Weights of a small image classifier: depths [2, 3, 3], adamw at rate 0.00096.
Rows from block 4 of a small image classifier, named by matrix and row number. Rows with one number belong to one neuron. Each number is 128 + 24 x the weight over its row's rms, rounded and kept within 0 to 255. All counts start at 0.
After each neuron's rows are labels from the 100 images, of 14848, where the neuron reaches its highest value: "strongest on" is what is common among them. Only what is clearly more common there than usual is listed. The data: drawings of small networks of dots and links. In brackets: how many of the 100, against the usual share in percent.
# fc1: MLP up (model.blocks.4.mlp.fc1.weight, 768x192), inputs 64-127
# fc2: MLP down (model.blocks.4.mlp.fc2.weight, 192x768, transposed), outputs 64-127

fc1.420 [127 100 122  83 121 182 117 149 139 120 134 118 101 136  75  96 112 109 104 138 147 116 104 137 107 154 191 128 126 105 150 135 136 138 131 172 119 142 101 124 132 174 136 127 132 117  99 116 114 118 134 144 110 133 147  87 173 105 109 148 138 130 108 137]
fc2.420 [127 113 109 111 136 104 124 136 120 148 118 112 167 103 140 136 129 189 130 107 130 122 140 106 108 115  79 120 102 174 144 142 110 135 123  74 164 167 124 141 104 112 101 128 110 158 130 141 164 123 169 115  97 133 124 153 120 128 149 117 154 133 136 135]
strongest on: pink dots (42 vs 8.1); yellow dots (28 vs 8.4)

fc1.134 [148 138 121 130 116 126 162 107 134 110 121 133 133 120  86 147 151 113  85  96 164 135 162 105 133 157 126 106 124 146 126 129 162 169 106 157 151 124 121 140 138  89  74 106 149 119  76 147  99 169 133 101 112 122 153  86 134 143 111  97 135 149 118 115]
fc2.134 [120 123 131 152 147 164  91 122 106 128 108 130 113 136 133 133 121 111 167 130 133 139 108 137 116 117 122 110 129 112 144 115 109 115 155 122 118 213 122 126 121 137 160 125 124 113 135 142 163 101  99 165 157 140 138 151 139 104 110 138 137 135 128 137]
strongest on: teal dots (31 vs 8.6); grey dots (25 vs 8.3)

fc1.465 [102  68 114 140  38 111 134 164 109 119 132 165  99  94 166 124 149  89 124 150 125 154  67 150 137  80 106 138 138 128 131 104 137  86 119 127 161 121 126 148 112 108 145 121 103 137 101  97 125 150 142 143 123 160 147 106 142 195 124 104 131 128 141 120]
fc2.465 [137 112 141  97  94 135  99 107 111 110 132  76 173 121 178 141 124 103 158 141 103 181 111  74 154 150 137 103 128 108 116 137 120  99 119 137 128 116 138 131 122 104  96 135 126 162 128 125 106 116 119 158 170 164 139 151 168  92 123 186 143 152 113 122]
strongest on: purple dots (28 vs 8)

fc1.605 [111 128 107 131 117 144 114 152 106 133 104  99 124 126 140 120 109 160 139 134  93 182 133 106 102 170 129 108 149 144 146 105 125 117 118 121  96 135 166 134  56 137 135 161 170 117  90 145  90 123 156 128 105  81 138 174 168  89 116 140 130  99 166 116]
fc2.605 [131 107 149  96 115 135 141 135 136 138 137 165  97 128 102 169 117  95 112 118 162 110  90 131 148 142  95 107 118 105 140 127  97 103 101 139 154 168 168 127 153 147 135 124 100 117 123 123 130 126  84 152 122 109 147 100  97 129 145 111 144 126 125 146]
strongest on: brown dots (28 vs 8.3); white dots (28 vs 9)

fc1.553 [ 72 128 158 131 135 130 133  78 142 112 182 132 118 129 149 116 127 110 148 149 100 171 131  75 108 112 164 154 165 167  99 104 131 114 127 120 116 113 142 140 167 161 147 123 111 144 153 120  95 162 151 148 168 138 101 132 165 145 109 133  91 119  54 102]
fc2.553 [ 73  84 134 118 108 125 125 145 134 136 145 113 109  75 131 160 119 114 107 128 101 142  95 128 139 119  99 118 127 108 126 137 141 161 135 101 121  75 105 113 103 119 173 128 133 156 135 113 139 178 116 137 139 137 125 127 154 184 143 173 104 109  92 166]
strongest on: teal dots (77 vs 8.6)

fc1.185 [ 96  97 135  64  69  72 156 122 141 128 157 137 137 106 150 156 156 110 102 123 143 154 167 142 137 100 149 124 125 155 121 139 111 135 139 174 131 118 116 124 128  97 133 107 135 155  77 127  59 126  96 107 124 114 100 119 125 159  90 127 131  94 123 144]
fc2.185 [143 164 147 140 126 136 106 137 120 104  69 148 174 176 128 116 107 128 101 135 128 127 115 153 111 137 112 111 138 143 142 128 136 171 157 101 160  93  86 112 147 173 118 121 108 107 127 151 117 149 114 151 130 157 149 127 146  79 133 129 122 146 147 103]
strongest on: pink dots (47 vs 8.1)

fc1.250 [ 95 157 106 141 103 156 112 174 123 135 102 139 131 127 152 125 121 142 160 106 107 171  88 125  93 155 186 135 112  86 166 114 111 148 195 114  98  78 119 141  92 131 142 119 105  96 117 114 113 114 128 159 132 123 134 157 164 108 137 157 146 121 136 163]
fc2.250 [100 150 132 137 106  95 178 136 148  96 119 112 173 115 117 155 122  55 115 123 130 142 187 137 142 110  90 155 158 152 105 110 135 124 130 116 164 130 115 107 144 100  82 158 128 163 146 138  73 127 135  99 110 114 111 112 113 172 140 135 113 135 143 111]
strongest on: pink dots (70 vs 8.1)

fc1.408 [110 151 161 136 130 109  75 128  88 114 127 106 128 146 102 142 148 100 179 123 110 124 117 142 139 146 160 150 139 134 162  73  98  92 167 110 149 105 107 169 124 105 111 166 119 116 160 101 178 117 115 165 159 157 119 140 144 107 157 135 126 113  87  94]
fc2.408 [114 137  79 105 128 164  83 119 107 177  76 149 127 106 115 142 112 101 146 103 111 137 123 160 126 126 142  88 148 124 124 122 142 141 163 101 120  88 111 110 137 141 178  82  78 118 132 177 148 124 122 154 152 169 109 113 119 125 103 172 125  90 133 106]
strongest on: teal dots (41 vs 8.6); yellow dots (38 vs 8.4)

fc1.667 [139 134 147 115 117 115 167 113 113 142 119 123 125  98 110 114 100 121 130 107 154 145 155 182 122  97 121 140 166 128 101 122 135 100 100  96 149 103 104 127 131 136 134 127 149 119 105 139  81 110 130 104 129 162 104  77 119 143 133 108 111 121 130  82]
fc2.667 [140 135 123  96 139 121 133 142  97 122 130 145 132 137 152 136 109 104 118  96 142 159 135  87 126 148 120 109 140 133 103 122 123 171 110 133 163 133 112  98 168 109 135 137 133 165 135 149  93 175 114 103 139 140 160 119 123 160 175 149 131 189 128 102]
strongest on: teal dots (27 vs 8.6); brown dots (26 vs 8.3)

fc1.409 [115 176 130 102  76  89 148 113 146 114 138 120 152 121 110 123 143 106 134 145 108 205 101 121 115 103 128 117 124 178 123 111 160 107  98 150 129 119  88 131  92 133  99 123 131 133 110 118  92 169 118 101 100 110 113 118 123 165 138  87  88 136 100  93]
fc2.409 [113 120  75 115 126  81 149 144 115 114 111 127 157 121 133 132 129 131 144 133  75 129 123 123 149 128 125 158 130 139 122 107 150 111 128 103 125  85 168 132 127 125  95 156 149 130 144 100 127 122 180 141 117  84 127 117  96 106 101 146 153  84 102 135]
strongest on: pink dots (25 vs 8.1)

fc1.248 [124 119 117 163 179 176 147 126 164 139 127  84  88 121  85 148 118 120 139  76 123 112  98 150 108 146 159 121 153 150 133 130 145 141 142 137 102 122  91 144 165 187 151 126 127 103 116 143 125 148 151 121 138 131 140  55 142 132 129 113 123 160 107  95]
fc2.248 [154 169 149  79 106 131 123 101 126 110 132 117 150 118 120  94 133 158 127 174 135 143 122  96  90 107 148 154 153 107 147 102 124 113 100 125 110  79 171 147 127  97 132 111 137 135 139 143 135  64 110 131 126 157 121 144 148 122  85 118  93  76 122 127]
strongest on: pink dots (33 vs 8.1); orange dots (32 vs 8.2)

fc1.446 [141  96 144 105 101 114 119 109 155 126 130 143 128  86 132  97 120 103 139 142 139 153 100 121  89 150 104 126 129 153 127 113 114 126  80 115 137 116 133 108 129 122 156 136 159 155 138 136 136 115 149 143 119 140 158 167 114 151 143 180 123 118 127 160]
fc2.446 [137 109  97 133 122 142 134 135  84 150 135 135  90 128 112 150 131 168 142 104 149  67 105 157 162  94 137 127 167 164 107 116 137 103 112 142 116 164 115 148 119 157 126 119 130 121 131 151 118 181 114 128 109 128 125  95  86 123 142 165 165 132 124 131]
strongest on: teal dots (54 vs 8.6)

fc1.685 [ 77  88 114 115 108 122 125 163 140 158 115  65 108 121 134 108 114 140 132 118 125 111  94 151  79 145 166  93 117  91 158 112 103 125 106 131 105 114 122 117 145  88 152 136 119 165 134 168 120  96 136 133 119 131 151 138 112  97 157 131 128 182 107 108]
fc2.685 [128 133 128 109 135 125 147 152 154 128 126 119 169  98 139 119 143 142  97 123 131 155 139 132 112 101 100 153 113 138 103 114 104 127 103  97  85  74 136 138 126  99 146 163 141 122 120 173  98 139 140 143 114 127 127 122  81 105 120 107 137 116  83 127]
strongest on: grey dots (57 vs 8.3)

fc1.26 [ 99 134 120 142 140 145 114 121 125 127 105 145 138 154 126  71 154 108 135 147 143 155 141 134 144  95 142 127  90 140 138 163 101 122 116 138  93 124 123 137 125 144 125 135  92 144 143 108 136 140 157 101 115 116  97 157 111 176 118 122 135 149 160 116]
fc2.26 [108 121 115 126 112  83 143 119 158 105 136 126 126 171 130 140 168 162 114 100 124 109 113 122 149 122 136 136 101 117 135 102  88 124 125 122 123 127 141 164  92 135  91 164 155 136 133 148 112 141 119 141 125  95 132 119 154 153 142 110 150 112 125 146]
strongest on: grey dots (94 vs 8.3)

fc1.551 [122 143 148 136 132 111  94 110  87 147 155 136 119 111 133 115 129 142 117 124 141 148 113 122 122 107 106  92 105 165  88  94 128 165 118  93 116  87  90 140 101 164 107 172 127 135 159 110 138 151 117 142 113 108 121 165 134 128 155  72 113 135 124 112]
fc2.551 [144 133 130 123 175 136  43 163 140 123 117 154 115  97 128 115 148 127 157  92 155 159 119 142 115 117 123 116  88 154 112 184 131 118 109 113 130 106 118 136 115 140 143 112 112  76 146 119 144 147 128 134 110 142 117  95 143 138  72 138 151 153 172 106]
strongest on: brown dots (25 vs 8.3)

fc1.135 [114 131 141 146 122 144 133 112 110 134 127  97 112 118  92 134 138 145 151 121 124 163 111 144 117 134 158 120 165 133  95  96 162 167 119 121  71 126 107 121 106 189 148 129 133 116 111 155 146 157 133 106 121 113 104  87 145 160 124 115 155 116 118 118]
fc2.135 [173 114 180 126 100 132 128  61 156 149 159 113 149 136 167 101 143 116 132 151 113 132 128 120  84 155 146 141 118 133 133 170 111 131  92 142 125 110 163 128 124 101 123 181 137 167 111 118 154 140 126 127 158 165 125 127 123 138 117 124  93 165 140 150]
strongest on: pink dots (33 vs 8.1)

fc1.306 [ 98 154 138 110 127 110 135  83 105 109 125 126 142  99 120 121 106 129 117 138 123 147 122 143 140 136  82 134  98 143 102 102 128 115  88 172 130 112 107 139  63 148 119 133  93 138 127 113 125 140 139 115  62 136 166 114 138 125 142 120  91 143 133 147]
fc2.306 [133 155 134 149 112 143 129 162 135 138 119 103  86  94 188 136 122 172 136  96 108 107 154 160  88 112 147 142  75 136 130 115  86 120  88 133 156  56 161 173  95 101 110 161 116 122 122  96 142 123 152 130 120 141 116 139 109 133 148 128 127 109 155 176]
strongest on: brown dots (27 vs 8.3)

fc1.52 [153 142 135 123 146 137 112 113 120 154  91  89 177 152 145 126  97 101 129 134  90 183  93 118 101 144 166 126 124 113 107 167 140 158 110 109 113 131 124 131 132 116  89 118 149 159 139 183 145  95 129  76 173 151 123 157 167  75 144  84 147 159 111 125]
fc2.52 [126 105 136 122 158 105 134 135 156 141 109 133 118  92 177 139 123 124 108 159 166 156 138  88 124 165 100 137 116 121 106 150 120  92 142 161 114 223 123 124 131 125 145 118 134 119 137 119 134 142  95 118 129 120 153 130 114  84 135 124 108 152 103 146]
strongest on: brown dots (41 vs 8.3); green dots (26 vs 8.5)

fc1.546 [ 89 144 102 102 144 117 148 106 159 130 128 122 132 134 109 111 110 146 101 113  96 132 111 122 113 148 134 151 118 158 133 136 118 127 126 112 135  94 156 134 133 115 104 182 144 152 159 132 124 151 147 133 141  78 124 122 146 136 130  78 130 143 134  80]
fc2.546 [148  83 169 151 177 142 117 139 129 136 121 133  97 120 124 125  90 134 143  87 111 120 138 113 101 169 187 130 159  86 145 118  94 163 129 129 115 138 116 116  96 143 145 103 144 118 135 119 148 112 125 150 105 105 120 158 165 145 157 155 123 161 123 116]
strongest on: brown dots (55 vs 8.3); five dots (41 vs 17.8); grey dots (25 vs 8.3)

fc1.392 [110 162 146 122 114  96  97 123 140 131 123 122 137 146  81 103 104 109 156  99 148 133 145 170 109 107 179 145 159 117 149 106 139  91 124 131 147  92  97 125 103 152 143 162 153  92 109 126 132 125 126 165 156 157 124  86  94 110 142 125 124 132  95  87]
fc2.392 [108 112 132 113 157 126  95 122 134 140 184 139  85 106 125 113 147 147 169 129 129 175 133 114 124 116 117 131 106 105 123 123 108  70 142 144 122 131 146 136 112 109 174 140 129 129 110 128 140 112 133 194 158 102 135 151 117 117 111 160 142 123 117 189]
strongest on: teal dots (41 vs 8.6)

fc1.49 [ 88  79 155 131 146 114 148 127 163 117 161 164 111  80 115 105 140 140  96 110 158 115 143 136 146 107 104 128 145 116 159 101 114 112 165 137 113 140 132 105 161 166 139 129 125  79 137 143 159 125 140 137 129 106  99  94 141 167 160 107 113 106  93 128]
fc2.49 [130 142 138 121 139 102 135 125 126 139 130 131  99 133 117 152 129 137 136 165 155 163 146 121 130 143 149 105 117 138 108 118 128 143  89  82  74 144 120 145 131 150 146 118 102 128 122  91 143 112 113 142 114 108 134 142 133 128  96 142 129 142 130 117]
strongest on: pink dots (48 vs 8.1)

fc1.675 [123 136 120 166 133 150 149 132 140 144 119 130 119 109 136  94 130 142 132 124 170 130  93 133  74 178 106  78 122 147 106 124 118 138 166 137 130 113 104 148 120 121 135 109 135 127 116 149 136 161 158 105  99  95 146 103 121 151 108 109 150 160 115 118]
fc2.675 [141 104 155 119 134 124 136 142 127 134 102 141 131 113 126 125 137  85 189 137 133 146 115 105  84 146 138 143  91 134  71 135 114 117 169 134 118 101 160 146 115 110 102 135 118 112 129 118 156  78 108 143  98  77 142 160  78 171 145 137 110 201 154 121]
strongest on: teal dots (31 vs 8.6); yellow dots (28 vs 8.4)